config.yaml
model: "segmentation model"
dataset: "drawn small creatures on textured ground"
train_examples: 203450
image_size: 48
crop_scale_min: 1
horizontal_flip: true
translate: 0.12
color_jitter: 0.1
num_classes: 3
output_stride: 4
arch: "efficientnet"
norm: "batchnorm"
hidden_act: "hardswish"
channel_attention: "eca"
depths: [4, 4, 4, 4]
kernel_size: 3
stem: "deep"
expansion: 4
widths: [32, 56, 96, 168]
init: "torch_default"
residual_init: "none"
optimizer: "muon"
muon_scale: "match_rms_adamw"
learning_rate: 0.0057
momentum: 0.95
nesterov: true
orthogonalizer: "newton_schulz_5"
adamw_lr_other_params: 0.00073
adaptive_grad_clip: 0.1
max_steps: 5200
batch_size: 384
epochs: 9.8
lr_schedule: "wsd"
decay_fraction: 0.2
final_lr_fraction: 0.01
warmup_steps: 260
weight_decay: 0.1
adamw_weight_decay_other_params: 0.01
Rows from block 9, named by matrix and row number. Each number is 200 + 20 x the weight over its row's rms, rounded and kept within 0 to 999. All counts start at 0. After the name is the row's rms in percent of the matrix's.
# convs2: project pointwise conv (model.blocks.9.convs.2.weight, 96x384x1x1), inputs 0-95
convs2.75,099,203,212,194,187,188,194,213,168,183,183,157,184,190,191,202,196,209,199,170,234,230,214,186,175,211,161,206,170,205,213,192,180,217,198,246,182,207,206,176,236,180,215,176,212,185,184,192,173,193,181,188,187,225,188,233,183,232,209,181,218,186,224,226,201,186,181,199,217,215,179,222,226,209,192,221,205,185,236,169,176,199,214,217,195,198,188,170,177,199,232,190,193,185,185,200,201
convs2.76,101,223,180,191,197,234,186,250,220,202,211,219,199,196,235,225,209,248,238,238,238,209,232,199,251,238,176,203,224,184,202,204,246,252,181,210,194,234,185,223,201,184,216,200,203,218,219,189,223,204,220,208,232,231,229,226,189,204,221,187,210,175,185,217,193,226,244,197,180,187,243,197,173,212,202,211,222,199,211,192,194,209,194,197,175,225,218,223,196,201,226,199,230,215,208,173,172
convs2.77,104,179,131,209,192,166,191,164,200,205,158,190,184,177,161,218,199,204,208,220,173,191,208,225,203,208,219,227,175,195,186,220,209,186,210,185,180,224,188,194,207,246,170,205,220,219,187,205,157,183,199,188,154,220,195,180,182,211,197,203,189,207,219,199,204,211,187,227,192,197,185,219,207,224,180,208,229,184,159,206,174,187,218,183,191,233,208,179,195,213,223,199,183,243,204,182,174
convs2.78,096,202,168,170,196,175,158,207,181,204,203,211,222,214,191,214,189,187,213,197,202,202,198,179,219,218,183,216,193,227,167,173,191,208,204,209,221,201,206,176,201,153,208,215,175,179,225,177,208,214,212,165,201,229,204,204,166,213,187,203,177,195,178,192,183,193,162,206,198,186,154,200,178,202,181,174,191,183,181,180,184,229,187,172,199,202,178,206,185,204,221,186,188,189,180,194,214
convs2.79,099,196,229,201,211,251,208,191,217,209,204,190,198,217,145,195,172,190,191,216,172,212,213,197,221,218,201,209,201,218,181,210,244,220,245,221,205,188,208,196,233,230,194,214,188,193,185,185,192,208,190,234,158,188,217,198,188,200,207,234,149,189,184,189,237,220,205,226,200,192,202,191,192,173,168,192,198,206,191,184,220,220,210,193,179,235,200,212,226,240,190,201,163,253,207,207,223
convs2.80,104,200,196,215,214,205,204,212,206,227,213,192,217,176,223,172,199,237,211,220,182,167,191,193,205,165,200,167,207,208,192,215,181,198,202,214,198,165,209,224,190,214,197,207,176,154,189,211,175,199,195,200,188,180,235,242,221,205,174,192,187,193,190,210,216,192,188,213,214,215,199,265,161,217,201,211,228,194,201,221,226,192,203,186,184,174,225,178,214,222,202,204,210,185,197,189,210
convs2.81,100,197,247,224,202,193,209,211,187,224,180,228,208,205,171,198,187,233,211,203,258,183,194,181,181,203,193,205,230,187,185,200,209,208,216,207,187,174,233,171,222,229,235,168,197,191,179,219,214,208,207,225,221,196,221,169,202,222,199,202,144,215,227,216,192,154,209,186,212,206,222,215,196,193,205,223,187,168,180,189,181,200,215,164,226,122,201,208,201,184,217,186,186,230,213,192,191
convs2.82,101,235,195,236,199,212,205,189,214,184,209,219,196,190,182,216,171,231,189,187,170,194,174,201,216,207,218,200,217,207,213,220,156,189,203,230,214,220,198,206,201,188,176,222,199,228,214,192,173,193,178,164,261,234,200,242,159,215,167,168,221,180,204,233,193,195,223,213,210,215,234,189,200,205,213,200,220,221,178,191,238,200,203,181,206,264,211,228,196,197,236,190,218,206,209,204,215
convs2.83,105,223,205,217,174,208,205,175,178,225,244,181,185,172,228,236,194,200,213,224,163,196,222,203,227,216,227,171,201,219,184,211,230,223,223,211,218,205,202,202,152,170,196,212,204,195,200,206,195,189,200,205,237,152,203,205,191,203,212,208,209,206,203,183,215,234,204,219,188,191,217,203,192,171,207,218,246,226,196,182,209,198,195,199,204,187,203,228,220,231,183,207,229,167,212,213,218
convs2.84,103,218,192,199,195,192,205,192,198,203,189,198,184,208,220,203,196,161,194,217,202,195,193,190,191,186,202,222,193,178,206,182,217,200,207,186,212,196,209,164,189,220,197,215,196,208,200,222,188,212,183,208,206,199,211,209,171,210,214,221,206,199,181,265,200,203,191,203,210,216,229,198,228,203,197,169,201,174,211,185,173,176,193,213,220,154,223,211,210,204,204,164,205,195,199,207,199
convs2.85,102,188,193,190,186,205,183,226,189,201,175,219,178,208,208,219,187,191,216,191,165,196,198,228,221,192,224,149,204,220,199,185,190,202,191,230,207,190,167,193,220,168,196,158,233,230,228,195,174,210,236,247,201,198,186,207,171,207,179,211,169,193,183,187,204,197,198,181,194,197,205,187,183,159,190,193,186,217,152,215,201,212,194,171,210,246,190,156,187,210,203,186,200,200,147,200,199
convs2.86,098,205,224,205,201,186,184,217,222,217,199,232,200,202,215,214,187,176,219,198,205,175,211,204,233,233,194,213,226,227,201,214,234,209,211,252,213,234,216,192,205,218,216,164,193,218,190,210,219,207,191,201,208,203,191,214,210,195,183,175,246,212,209,189,226,200,185,221,180,218,221,222,243,211,214,226,249,185,177,225,219,187,216,192,204,221,200,222,213,215,199,224,199,170,204,225,227
convs2.87,101,185,205,212,175,178,204,185,207,208,222,199,225,192,186,171,182,235,184,195,227,195,180,202,220,221,195,189,178,206,173,218,182,231,221,150,211,229,231,172,200,180,208,167,167,216,186,187,193,178,179,252,198,166,195,188,207,183,208,182,241,199,186,201,216,186,208,153,182,192,196,181,254,204,216,213,200,179,203,206,192,207,193,187,171,222,212,194,186,212,184,185,206,194,208,193,163
convs2.88,098,206,209,240,207,204,233,236,231,217,238,222,210,199,220,199,202,210,243,232,167,226,199,219,205,200,196,161,203,177,187,236,211,217,220,248,198,189,218,160,193,198,186,210,222,194,184,193,207,170,177,187,203,194,231,241,207,231,198,211,203,158,205,198,180,165,223,216,232,170,248,216,194,187,167,185,235,202,224,163,208,177,208,225,210,167,219,246,186,200,205,212,242,235,192,156,200